Weights of a small audio embedding model.
Model: 5.14M parameters, arch conformer, norm layernorm, activation relu, layers 12, width 160.
Training: batches of 64, held-out accuracy 93%.
Data: 78125 training examples, 5.0 epochs.
Rows from block 4 of a small audio embedding model, named by matrix and row number. Rows with one number belong to one neuron. Each number is 128 + 24 x the weight over its row's rms, rounded and kept within 0 to 255. All counts start at 0. Numbers have three digits each.
After each neuron's rows are labels from the 100 clips, of 14976, where the neuron reaches its highest value: "top examples" is what is common among them. Only what is clearly more common there than usual is listed. The data: single English nouns, adjectives and verbs, spoken by a formant synthesiser in many voices.
# fc1: first MLP up (model.blocks.4.ff1.fc1.weight, 320x160), inputs 80-159
# fc2: first MLP down (model.blocks.4.ff1.fc2.weight, 160x320, transposed), outputs 80-159

fc1.107:100154129100166128139161127096113141156130119125155156123117133091081149094126139165109134106121124147109132144129117118085102107164107166155134155094132109149119100139138110134151126116131115170157119144170130126153169130146116110163132103
fc2.107:113107074163169129108100149140109109137151136124117124118110135167135123134104104132133176154164107121132154139132145148079142128119125104153157151135128166112138123155102079135100089112101119139105116133159144157159140164161134082085112126
top examples: reverberation; whispered

fc1.231:118097090129177118108142118056144124093114148144112147142133124154099127151073158113140088099087158157154115130105122154113106120136150128162141117098159137105107137135108183103127124099132102126108155148172178113139176084188132131181156133
fc2.231:127096107146089145135136110115134127157149132124173121157138097127107138118136128165140144135189054157137108088116157134116144137113089162138144164138136142165056156099104145167123171106145137048167123113112092109130182139106114187150139157
top examples: whispered

fc1.117:119113133140132106166168125085100094117113125099152155135147143144108166141109133139112077119149131128133148123119121104147142147110144125146135087145158133178166117123102134141121104084110123169129131128121118114159176106120150121117145120
fc2.117:133133126126089110137129126125128134122077119132151123126125122127122126133129124130154154131111164130123122121129129124126128121129115125113084125128129057131165132136120114127121135127125124116113141129124131126126123128085141134143116129
top examples: rumble; whispered

fc1.106:169132114110128182113098140116134118167110112168104162105139121122178141121150119123105107147126100082147136117122139096142146104137148108120102128117116167112111093151137127133141120096098131138135125125148106148086081106094179145162150108
fc2.106:093119155122143081116126136114123102126132117131136129153150139135091107141138141122137159134078103142146132155124106103092136115149179110121153145111122164136132125136107145123135171157131161063173121160090168120110159123093186130220118136
top examples: /w/

fc1.255:145165115113106117137138128118141130157130164126149117153110145120132131119108142127155122103114110160105121080117112102134156110145161155145149141146136142156142132076138128113125110084087134135076139125136113139165144101123141132133083144
fc2.255:110151106146173149104131085108132114128128099102136138160116114136137091128089134138139184109165134129152160160136150110144133138147089109162163080111128113158151131142101153139117154116176115105181157088137135148150204137148104119110141139
top examples: /p/; whispered

fc1.273:122127125110131129115129125149178149132092140111107172128157156125126135133091094108151143130084106090145172138145154136144136153152176119096132119109083119116136097142143141133148124125112130150112124118128150146078148133165088107141128148
fc2.273:114127148155181136128160111102146139119210135160193151113108141115149152129142102133154087132158118135132110125081115110113134131130141152132131106124089079133070145172137076135108122138126128146137134114115114111125121136189101158171119149
top examples: intonation: falling

fc1.256:162112115148132132131135094121130139125136148104113124138160124154136106163092134147151072118103111128102110117077112109108121109124099160136108118106148116112113112117135127107102127190167140111111181109105147139131150134108170119116109201
fc2.256:142125097144158150136141074123099134121149145171113127096154148116117128135147137137136212139100075143122112145098113102143146119132084133173171140128146114107140124111142143160132213134141105168118125122100137137174103133154131134149130081
top examples: reverberation; voice: high voice

fc1.226:111104128118087146147107099169143135142125165145122148123113122108133145145125110130100107107115148122091131119102085087158120143183126137124132150135134165135121130122133125137131185100114138201101113148141153150104133090135152142117121152
fc2.226:136133137147196095150130142152131149139103132142121152137100132131086139095120116108162187157119126129124094142105110137109110134124097172109142140166116151135130116149106174117122096128163151082091114135103112134134177158184154114083168130
top examples: reverberation; thin (high-pass)

fc1.132:121116137176121149111126146149107144130106086172130131111124140101117142145125117128107116117143118124163145093129164107120137135130112128133181127106099093130123103176150168131138180135087107137112100155120131082121135162175135155114075141
fc2.132:146117126127119130128142088129114143114174136129108129145143105102090133147117133138070134142099076103130140112113105128132145125136133127139066173153120168115115139097121093146132137104144141138148120117113155122150096098200138139135141122
top examples: voice: high voice; intonation: rise then fall

fc1.158:136094118152101135148138119098093110144140118122132150096143102156155082133116142158121150097093104129100086117144121137150121113102121140143149157135085119117147133169147132153142100116118157096113134123125140173115080139100126116119180122
fc2.158:147106113099070087116101149131134120128091123122094118152135155150138153152134119120170190159119095121124116137143147084136130129119187138154138188147147098135224133107132136127125132126114083116135110097121140144141166164102127158200125138
top examples: intonation: rise then fall; voice: high voice; /w/

fc1.105:156105162104114113161086152146152118142132155160147175152120143125123127140119114137134093113092153173149186145137144124138084130151139153137161101166125086087104100120110154098142115103113128153153129114139114152145093145176108153133143173
fc2.105:125116116133069119101147099136139127157116135094098111128112114109127116135125138126167102132218135118130094131127146163122119128126155135137207151102121180144114130127117130129134113103148109214178136110140119157112108085153128092162143117
top examples: intonation: flat; voice: high voice

fc1.250:115154139076144118159119112106119091174148108126101106129111149121110149089084134156123124105151132095159127089074141116127120140142133124128111124111137134150120120142146153151157164107129105153109126161182148168155134096114113121154101130
fc2.250:167118112128175157140108144142104125147162131150118133125119116132150111145143121123132178130162097129121098182113142127129138126122173151196100103131116151103125115129144127119136118099123124147174122118156162112144199137160118145064132138
top examples: whispered

fc1.274:082123150143150148142098123121107118133142116102100149093137110135139168106121179128102153128113138096119116117129100124135134163165157103094120127112128159141104129119148162156139172154169144151116165131157133140103167116104148103132104152
fc2.274:129099135168083109116122125140104136127113156074140119148159134166119154116148127111082147130132082134136143099107119121138174120134130125162098069111131196124131136143122091119125101144108130125093160133113087154127157120156161154094132132
top examples: /i/

fc1.73:111103124102120081146104112097127119116107133139139144124119108132134090127105150129108115139147137100157160127143107098127142164117128142155133136145151159160138116098134126126170111120117152119097114138176189113171175113127125130122131142
fc2.73:093187117161119123152125170146148099152133123110147133132114146157117144119105136138134114173087120139139114117110085174160117126137113133111092147138124152116093159146124156097147127130116125107190122130111072150117143127111129154095107149
top examples: thin (high-pass)

fc1.119:117106107091097112143121072080142130122105116104147128143111127138139147182127126116150094111137098107088176130101118135098085122119117135162134126135079110135160096131178150121127133125087117110106162138121132101156118110138109129113155119
fc2.119:132136124150114119131139111126112139119195102143107121150117113110125134122103156134193191116056106138118135144110130130141133115148136122131153114125135110122164087133134070144124147140113136151225105112134057133126128142128100122151143146
top examples: intonation: rise then fall

fc1.306:119100124141144120161104112103137124135134098153142149118158162112155145138104136141115120105130130113118139098117142127143141138147126151134083157137132106096132119208142131078132130131112136143114145127153105100114158124178126142131095140
fc2.306:145139135131209177144155139141122142113182119159157119122130118129127113110132113144114167142133056121147139109141124140119152120153125120122103164136120109132113130146130091110119130138106140097174127131109060175122201120188145195131115154
top examples: mains hum

fc1.175:113137155156136137164138090107114141151102118098087133131153106062142133095117095121165124084089109119152162119119116117129159135134143149163139124140153139156133133110143132143111103097129134181101116146165162125149107118103074133114110127
fc2.175:139100144138096173156130175134105093130116152147086129136150095121131103158120096131161151106179120151127097142114120129155107127156084139124099142139132163139102130167124164127171112114102146094135135123145143132091093111120125110173112087
top examples: reverberation

fc1.209:111158123138148113148116118101109095135107145123117142106108144162122174157080160161100124093097182089137152122091174155118119138136105142146123155107134154127156120138112135151133171131126118173151112138133132144144171163127145135149096160
fc2.209:133115106114179071120111120118144145163132125082120164126103167130144140152146158109076138133185126122094114119103155124131097121109087113184095111144093216132131143104123098106137069108102126090121128114126103127115178133183131161100150118
top examples: /w/

fc1.50:099099146133136133171133122074103112119119137087144160133138123149088156149117174125113106113122137130110138132090109110140137168135150146151132132149156142134122122155083167142120087081131087145148135144132115111105192104132162122162126106
fc2.50:132130124134065101130126146138133130134100129136158126124122122127113127138134141122145142130112154139120112134121132126114133133134122126122083140118118080128173120142130127126119152124128138112114131127123130129118111131088124133119113127
top examples: rumble; whispered

fc1.133:126098133146105112148092161137107098150126094120158140161153139157121124143130144107192100108131085125088122157139079142118146122114104143131119169195120118116135140142132139183136149110133163107103113097133144142135165085126155162130124144
fc2.133:140158135130121133141108129104137144130063118125138116089128115138104167090124141106169183068094098143149107139111125145116115140142207100174100112144143075135180133147113095110134165169128121125183114148143140102138114103118135150121133112
top examples: voice: deep voice; intonation: rise then fall

fc1.263:131151095155135145147148122117147117110146122160109192126120120153157107158114083094110118143129107091088118109139116105125138150101126124145161137134101120137143090137155150131146141109109160101141122147176162163151137150104118086176116157
fc2.263:101126117148089114112127144107104101142193077175162143123154101122169122119120134106170123131132082130110149139131120107119133137135142121075169130148123128137110120098132106138120155134116135049166140115129130088124121146097135141175103090
top examples: /w/

fc1.154:082114112102161112144107106105134077144113111146114159127150145099145126162085163127145134111125154078130179112070145122158116137152135130140127109108107135166110112129165092121132195138088130168123108162165158129114115119168127130161147150
fc2.154:128144138118163120181165129126155158136162113153185148101119131144145141090124129120144163140126096124147152129135122143124107125137167130176080144132139137118129081114157143118144167134136086102183159077103123088124221124137149111091117141
top examples: whispered

fc1.188:134125180109091141118124105124132138144130098138096121108101141124157115158105118143149123130103123113115125122082146117132122142128139148115149124097142167140101124119132127113136144129076128121090114106107128169171118060109207121142097134
fc2.188:075117132149159092099117125148127110128127108164113138130123130095099126101123148097166154147162186122127157101110134110169149169135169111144135065179144052142145146126134087141109151118171105113193137138103136110110162097074133139136134131
top examples: whispered

fc1.230:149123135101150134105142098170131107131097150165171135114082143169127141127116096148149095102125146142148168130152140141123133145152142122147143105080098083184117120135126127125102062114116142115148151139126142112168106149168086129157130153
fc2.230:084148127116123059148111161129113141132206143131129120155139160126130134140144106110191106121133167141127119118125111121123185127158068131100123104131134093134109144111130095120123141123154120197130143123132146142141127150191147112206127144
top examples: voice: child-like voice

fc1.150:103108159116146137102121103102119136104144101119109114098152122127119140142107178131132127130112126152131115106126118110130156112117129118132096135104101144140149119189134129188171141139127120102127118101100128103161127124155116112185122159
fc2.150:138118100152111102157092136126101133072121120134169121095116131152139125132133107133147193110133095099134140124173138117106177094141116103129131114120114123136204125113105111114136120109124101061119122147139171125148162164105156144116125137
top examples: voice: high voice; intonation: rise then fall

fc1.147:111118093143140138120135151120109119156103131134130156154127115154098186183108119138138083124113172138134117130130145115104092108119108165141122129124147174138103130126176159139187133109099107152121183116137106165195110111151106102129119151
fc2.147:142096122116128167136143128136133134097081130124150118112107116113128150066116150107175141136113103114143141142106119124085157129094118145142156094138126127157205096094104108170135120155134149129168121143120147136140174097182139111164143102
top examples: /w/

fc1.56:100136139113111135148175155115129149151125138097120127132117142181134142189147129154091103132094149129103142139127159136150139156126138095153139115095140152124119142119113128135111093118102144113136164117097127119133154113140111092165121121
fc2.56:148154133148093118118094089128128110116116112113117118137132147134122149147145153115150212120116132120135142119132124128111125125100111142143044113135100069162197138125115124129128173137109113138119115124124154116131124115125141126130119130
top examples: intonation: flat; rumble; mains hum

fc1.244:133124121147083096131169103109129099142117128130148151120126113110158142148087163161129116088118173107105127171104127145126122159136139132152144126106119142173112146143149132110146142137108157125094147145154096159122156084131183124144114186
fc2.244:136119130135090106134113144157159130123114090151175119128130147119130090116112127157133104121123160094178111099109101121083123145083122126117106123101164078103130127152086158101122089101149113142159141145118101119138167162135154146159143099
top examples: /w/

fc1.139:131127110145147107140123124142123086113126129159152114125114152102189108136076169117139091096149139122117149132085143094147120119160146136151163147060099175144089126150166149115150143103127150154101116146143151141107152100150159143129136123
fc2.139:141107122109152137174093134125154143139110145107201102115134131133106140102113087128173177163165096120133154100154124128163134145099168145159131103126140135114100068151123118134113115091123119105190148118120097135160164134184117148092137142
top examples: whispered

fc1.197:162101143126136145140105126097143172151136121124140121147087131131121148140129083124136097119074134129141161125110124120111124164122133158133141104155103091133106123131073147096108143121119130084170162110109158120149146093118128158148115111
fc2.197:136095134127127166167127131107131109139136127119100109143147137151135117147117148150153089120126169102138096106144142149122154128126128148119104130138114179117093131120128155110153175149142117201132151118116160146125152165155107131142153142
top examples: intonation: flat; voice: high voice

fc1.236:104086118107129153173137079092133112141157103084101150141112089100130138137098156129147168118142127112131099136082113141169146144169142117150128150107138158118117126131120136145113155107127134127136148132143164135124156050113118109168110151
fc2.236:124094119131130153138130149125121157145216142118156131117125077129145104153129084104162173114178095120131111131106135121104131126112149104150082149129111112117092123124129113143131135101147098036082122160110129121133218128122129085094097174
top examples: pink noise; mains hum; clipping

fc1.14:117099079139132102132148126154123155140116130131136143157145165076131134135125148122127120140141119111162115143131125107128079130126112188182101101109108154111134140181118206146148109106099118090084142098141148166160161129138132127143161131
fc2.14:144101117092065134125114137124114126155093094144122162137131117161138100100156119161167100106108150104157125138099124114058156103140189154197100117122122135108150140141122138116127184128109137103189104144110133161142145114133119145129145100
top examples: /w/

fc1.275:120128129096145121125126136128114133118131069132142133125175149117120169147113144128151073147143162109169113151131156119157108145102081153152111157116093193140122127164146149125151133115127137138112166101127160163099153112120102126154129122
fc2.275:118126123124166098122126143117095136131137118109127174144095115151174115151127118109171134116099155129113153131120128109082128135144126110138129144130127133131131128130120068097127121120131133088193140125105104134120184142219129124160133135
top examples: intonation: falling

fc1.55:127100105154119104143173114099136132107160130115113163102155192133138134115125135124122090127131172121090113128143138128143115148145128127090158096118088136170072114111168100137121129139115126104123179143135101144101138078119088119116114167
fc2.55:121104133102166094119145125145111166119187100125187162133150112133134128057102106108128118132148140149107114137108100132165203144124107122174161154119135181137147148105120112086115080135149124164119133108107117088116151119173137078136141145
top examples: intonation: rising

fc1.145:167119115122142143141124120074147099159121114136139117117123078120140112115099109156093148100117142138181108148109108113107118186130136154147112164111110167107107108170110182139159148096143120102147151140127167157116117102129132121163124140
fc2.145:129134100107118078117126131133124127117187095142096090140135129132107090160132110118120131155148079123146115144143125155119129127168166141120114175121124171129076139112110125119099147088139152092154116109085103115122185147087126132118141151
top examples: reverberation; whispered

fc1.83:096163104077131121103105114133125130141096146110147150131171100123122120128161113110176118089082105122126166134115148125092115148148109123127164114084100134124124088105087100143113125129136083128140135133161125102152159158120105113162196147
fc2.83:110130122137201142124116148119123115128138149132128131110113137113149138119102124124149097111153160158124113129108126126097158123141151128154186155138113059105111139124081064087126112099131153163127127105134135130145068132175089102149163113
top examples: intonation: flat

fc1.213:107119155107147146136112114072104156156134122193109116101154124164088162117112071123105148123125105113092125145165138143122208177132128096127141120107109153132154134098156117197133130118105178096104157118103139087134137099106144187137132106
fc2.213:175154141135089117112121140138121141120071139114148131119120116131104124170142124100149187116094115150110140099073135153115136112147105129125114109121099126111136128108123165113077138146141122102113141099150133066155147160143124137166161123
top examples: intonation: rising; /u/

fc1.25:139081105124142096197143099087098135126117120151101142131138138132089135181136105129113081098113142145096111141124112097138155138141163145182143121157138156128142097133149123139143125107129140146117161138109133123111144090119129138133101108
fc2.25:145133134130074119134102155138129125140133130130151135123137120128130132137122130145175190143090145139128117140137142140124108114119119115136083148106126062121174108131147107124131158140138125075109131130131136121110150128103110118100136142
top examples: mains hum; whispered; rumble

fc1.260:146110118117107116118080083128111133160123177102117152138172192183144124147117130092181117119137110110156156150161103115213095169124091132147148110141130142139088129114148123145166143130142170153168133148127083118110168117154127099135108127
fc2.260:144123135130108083138141158153128137097131127132134136097103166131138149118137109119143072125129171089157134159131148117097118129127202115106130122134135075150162129156127119136123123157101151087165121098131150126113133129148105126198139166
top examples: intonation: falling; voice: low voice

fc1.43:128136121148082113158117115118114134131112097117129161107179143110099133147089124102126111091086136098136189136119125135131105131102117158154131158138090161144138106132115147157134175128111141123142153099107092147117151151144159159122155149
fc2.43:113103108124141087111132131122111122121124101142121127114131114128144098097124157106125118119159113134123136107115098113102125115142115133160066131121106102166185128126128092105121106097120109092165116146133116150116132119199123158185159134
top examples: intonation: falling; /w/

fc1.163:128135112098114136123101077108166132113121143118136125155116126118167174138194148152118109076135091114142145142126145101097143161173111149167140105133131146112097124105153153135113122135106173104151118119102119141157184118177110177120088122
fc2.163:116097107105090157100140196140134109150072118127128090110116134131093141133114119126125141143091074120120117138129086110143150145114120145134097083109164099131133142153153124129122055158135160171105140109113121144143118191137189085070116125
top examples: voice: child-like voice; thin (high-pass); /ɝ/

fc1.176:102105142127147111136149115109141141160142079095095144152154130134111144152138146144138098128153142089104094109128129124114112125136101154142170118135136140142129150138156143139148110131102141125119172131123097125104115100137081135131105158
fc2.176:113101116132104182120138146111139121126157143105126107123148138121141129109136131181161153163189101146120130158130115117112054088146121141126092105082148161104113122126166134119092178120123151154155102114129125173150167133144136149129162081
top examples: voice: high voice; intonation: flat; /w/

fc1.212:174105144190109137145099131157112122143123119120137163098157114133138145147079092099122109090138127143100096143155102119147110149148126117126152164171139154135161145173120190150115096114127146128070121135129108125133133121118126130093083169
fc2.212:075085132093098106147139116082159104108122077115146077125102140102144129150083134095139142111115140099144109100144110113111148141138120120102044127136116170151086139146126095113124105118109154119136118094145149120137114110073122156114083124
top examples: voice: low voice; intonation: flat

fc1.161:106133140126117132119110113124182134135106104135115184151089121112152111132107188142136090113113121120131141145098164133116154119151160123133084151135067115159093117124124140129142106116099175108108150106139102102136115096098170111088122150
fc2.161:141119119096141141117108123148119132126156103117079130161141123127107135136104132119185231145133108146119109162131124119187086126127112113137150158131106113123215127139142107125123069130153108197158153154130154132136145143220126118165102127
top examples: voice: low voice

fc1.243:147111118104132153170118106118100135096130078137134098132135098112133112115109178120123135125086165094143149116124155210126128105096103109099132132112133152145111116126177144150136145116125169097104111085111108147120087129147099138147185139
fc2.243:156147126133186076111129155148136134100118114130087124106122124120099147121124134130116191136079099136133128121100102103149167130123141144125105179140141180141133134106130156119126104087130116034121125125157153122130082134138128121202141146
top examples: intonation: rising

fc1.98:123151108116175168100116130107124113123172138115111151125147123135145103129105135150120144116137113117112131160117121112133171131103140127136151109085144173143120133114185162110099095141155088101099121181151176182160132121121110137165111135
fc2.98:120073133131131126155127111157109125147140162115141118156124156118151156168132145163146213119142085109131125135126140109123110126119173133167195149154118084143100141110124148107118059158146139097125130121152158139117100144117172108152127119
top examples: /i/

fc1.9:101104092101131102164120144156118135151160127136133143177092134100100142137118107133127123098124176075110115100109150098118141159133115125102158133139146151145107148129167148116113169105157142143145133166178114111117112091139125151123093101
fc2.9:190144114142144136143081115113127123143122116105191123130140100152159185124116126139069140113185164124131118145096121124108185117136118116114097147092129094113117172140156126146134163114163107094150135117138166107135133156149121147126117073
top examples: mains hum

fc1.118:108100127149127113161111092098089109109114172115125150127123143163126154121132142134090108112137139119123149157144112133106124174127164115137153091114099106142127094130129155126106147151106114109094114124153078123155165166099134107173107113
fc2.118:126132109130115115127139127145120143114090158126175142155117106132108114163119127136127122123085121131130127108134121130109117112130144131122090145111135113120139120114147094135127115140136120098080136115119127107137092110070125117172135118
top examples: mains hum

fc1.33:090128131091129135105120149188150072154115201068085156124117148131137142143145103126132119154073131146118131101153118130121094157129121149145134131097115138136102139136116123131130130110099109116136152152127125115097150114123162136108121102
fc2.33:093110131110097057111140103105145166127109097136183122092129138125130105158112126121112089113118112109112112172076149096112135143117143137101139108150127174147076119111084138128104123141096109094168127101139125153085135159125142129131187131
top examples: /w/

fc1.8:101105125134133096195146105084106100107120156116162164120113125136100159140146143122126094137121153148124138118080117110141125166110136126119147106147136133170133100136092111142135107092087109133138123122143086111138177130126142105144122083
fc2.8:145142129132069101129118136114127129132094113118157123128134125129124139129124137116124132127098168136114115128119122127125142121128133123126104139121135064121162117124127122131127125130122137128108125130118132126135105107097128134125133122
top examples: intonation: flat; rumble; pink noise

fc1.102:108115155077127133116125140126150107135142187160108109093134148123173091199125138155108124126145106115131157130109137119171095164140109125132120161131088118093137152140150154134161159113136131146075110099123120149114125070108188143143177162
fc2.102:122137140154074106171143175145121094115103120095111135142154137102131148086153168140160099129129133114109133131105150136122127111139086139168198149131123121129135125125142139109102131157142174149073130145174132094143171180126110101188138142
top examples: intonation: rise then fall; voice: high voice

fc1.99:125170097135111126119125145099117136128097127110117125099131132151108084187099108144120126110110150146104196127126132127137133146114131107147115123122124118131099102145157113124143104120101151135151095122094127163133148134140131138118111136
fc2.99:152154151140167115137103146153125126137121138154168138114112112090104107117145127125160164149139127138128165154153098161122136105120089123128175146130122113139141137120140130116123075144125141185174147079125132106133190086172124096159158155
top examples: voice: deep voice; intonation: rise then fall

fc1.149:111114101107155117130114161147119111166107107154132172136145094111091127134107115124112113099151086099143159105117112129139144165127163162122156138183146096118106112156140126124173126096098149150146118109132103118144091092114148138135137141
fc2.149:153139138141083134107102137168144128123169110099109145125148126146118094160157111145151106140137067096129109120168158130134154116114133135092117112145113088114143132136128075123147156121096111148164136150107104139137111113184120138125131127
top examples: /s/; /w/; /ɑ/

fc1.264:111073189074180121115135116109137118132125115133081146156134117099113132159104174120099116163143127122124142149125108099196112153159152112141151136096115174146100149100124161137141142120119088119113118123153166169113141084148169122158154128
fc2.264:120123124135142150142117100105145106125119114170087149078142132122139149149124139134178184169165109079131114135079141123085106128100084131120151138137117121132128139126113147127126168096138111042120127120116130138126213164143121112111109118
top examples: pink noise

fc1.128:139130138068121152135113125132146148143093134105097141156172124118156140136140128150129127150077125086119123160138123079146145163107159192127147156168132121129149149098143142105136122102110151101086099158124101143156122112130167174148125165
fc2.128:148104122147152145108167122146137149113141153163115143117136149132136164155142148177117096119150152125176102114142114118174088121128132141139162109121119132135130141104153147147141148139146161131136109098177134161150132139147144076129140115
top examples: voice: high voice; thin (high-pass)

fc1.261:136094150074139138128115110126195100091106102136091183144082141168107101112108115120155132106105126099129165147105146120128153120169160136118112123141114157172130110123139114114119140123119178110126158127108115089135140123117112157106125138
fc2.261:152156137132147092133132160167129116104164137141160129134120133119123130124137132088115079177149109136153115119132119137134116148127118139178082117095114091133116143151180117116124108140119131172133142102086144118132088103177156105142114128
top examples: intonation: rise then fall

fc1.214:149129142143106109133136118090104121138088151135130191133130125108074125148093123159135094101131133103120163130133096136137155136131113140151151145114135141104108136132144110102126124106114146119142118151128146149103134096147141144170145134
fc2.214:133128158089089163153146136145150139158137141128126127115141128135133130110108153128096191146170105145152094113114089099117106116117175121148164184146143060137176138143123119127137085131109126137172112118113155127127140162066159144166131089
top examples: voice: high voice

fc1.170:171109157128153134107137118163130132166117091158054145149088158126152121171122149110118123124139092118099152130111143105127120135125161098151138128116120167162059123093138093150125138132116123134161120105124104115103156089115163141134103165
fc2.170:136159121138156172140118099116152132100111098124168129128151102112111157092128109115183188119102152138132117105112136115127127117120108121113063056129151092120109115110147107098102131130136138056196119139127126153143185131110157136106111159
top examples: quiet level; voice: low voice

fc1.199:163110127146199158148140126108128110119137144141103095139155141087179141159120153139162123111146125119127142124120114104128159149126142105132138143147095140125110128099181131140136141112125128159152100152130114122136147121130143136114105168
fc2.199:137089125130169084152111109113125151157124151111117120148092172113110143131148125130152148125125078114120143147164107131135097145101127128151165180146144091132096105137131154130103150161144158191134160174127087132122154139153114136041150130
top examples: mains hum

fc1.233:130141129096125126129121125052128129106099143123112179126123093133140151143077163156159096134124166103119131104123136126128164165119105117121136136140126153134145148133158117124097180117095113130143125151131156160155134094151167123141078150
fc2.233:113085153123177101125137129131137152147152101147143129121109131122111139093123136129133165096202091120116111126132159139130092136131168145170104131128126120133161107150134155124132102121126121119158123118132177118126208131116144138131130135
top examples: whispered

fc1.237:142124137122132116111105133112133102161220122094166157121158095113116127099132108116141149108130150128127106132139115123131124122151145155096136166164129131129116127140151184103150128132116130106097142129090162128112143123112123111109103143
fc2.237:141167159100153176130097160126131114127142127100095113128122111129147113172158135150163102130133088130127128163126139133142134129137133127142222136138133130112083146132106073114086143141111152095111115154126117127142107140149091145084183118
top examples: rumble

fc1.28:163138135101092131126145094097128117129142135153151154126113129152137121152093153135108112078105128183115173152159121135103151137122145136122110131144100137102149105149122123133126076116127140137109156089146148131147097127144160172135121114
fc2.28:118163110116067059159106122123113142146103111102106123149131148110148099164106120104186150107152133139121140150152142089154121131105106143169181139128128070126153116106110136123115137131129102175140117103124100143120133179186113129190130135
top examples: intonation: rise then fall; voice: high voice

fc1.54:140141117137078132135141135102134136130129116141100121126110174157081177135119123127094088108145151125126149098111122138146121127126126165131163124087108188152123098122132171118121125095121127119099141170147164085159168106119127172163107122
fc2.54:147165139136124093153113122111075142145158132079127112125122113127138073121096164101156146147172133165138105119107089134132126112118166120153142132150102194140096161141141121156132165093134128142193123146109120121124062083129107149188138097
top examples: thin (high-pass); white noise

fc1.113:150117133154117122110136120125121102157110112127174127125184138139116120122118121118152079162132135139125143170121161092145117166134139200135144154142103151109112150135162159115148081085107144109097118131119110145116139112115137126159140126
fc2.113:137158136133105142119121115137157165096237138176160109123153109108101130137174114098127112099165100117159134134134130119037140114132107107143127112134129124155154142163126090137119159140126143140202133126139115148121146114145112155135148126
top examples: /ɑ/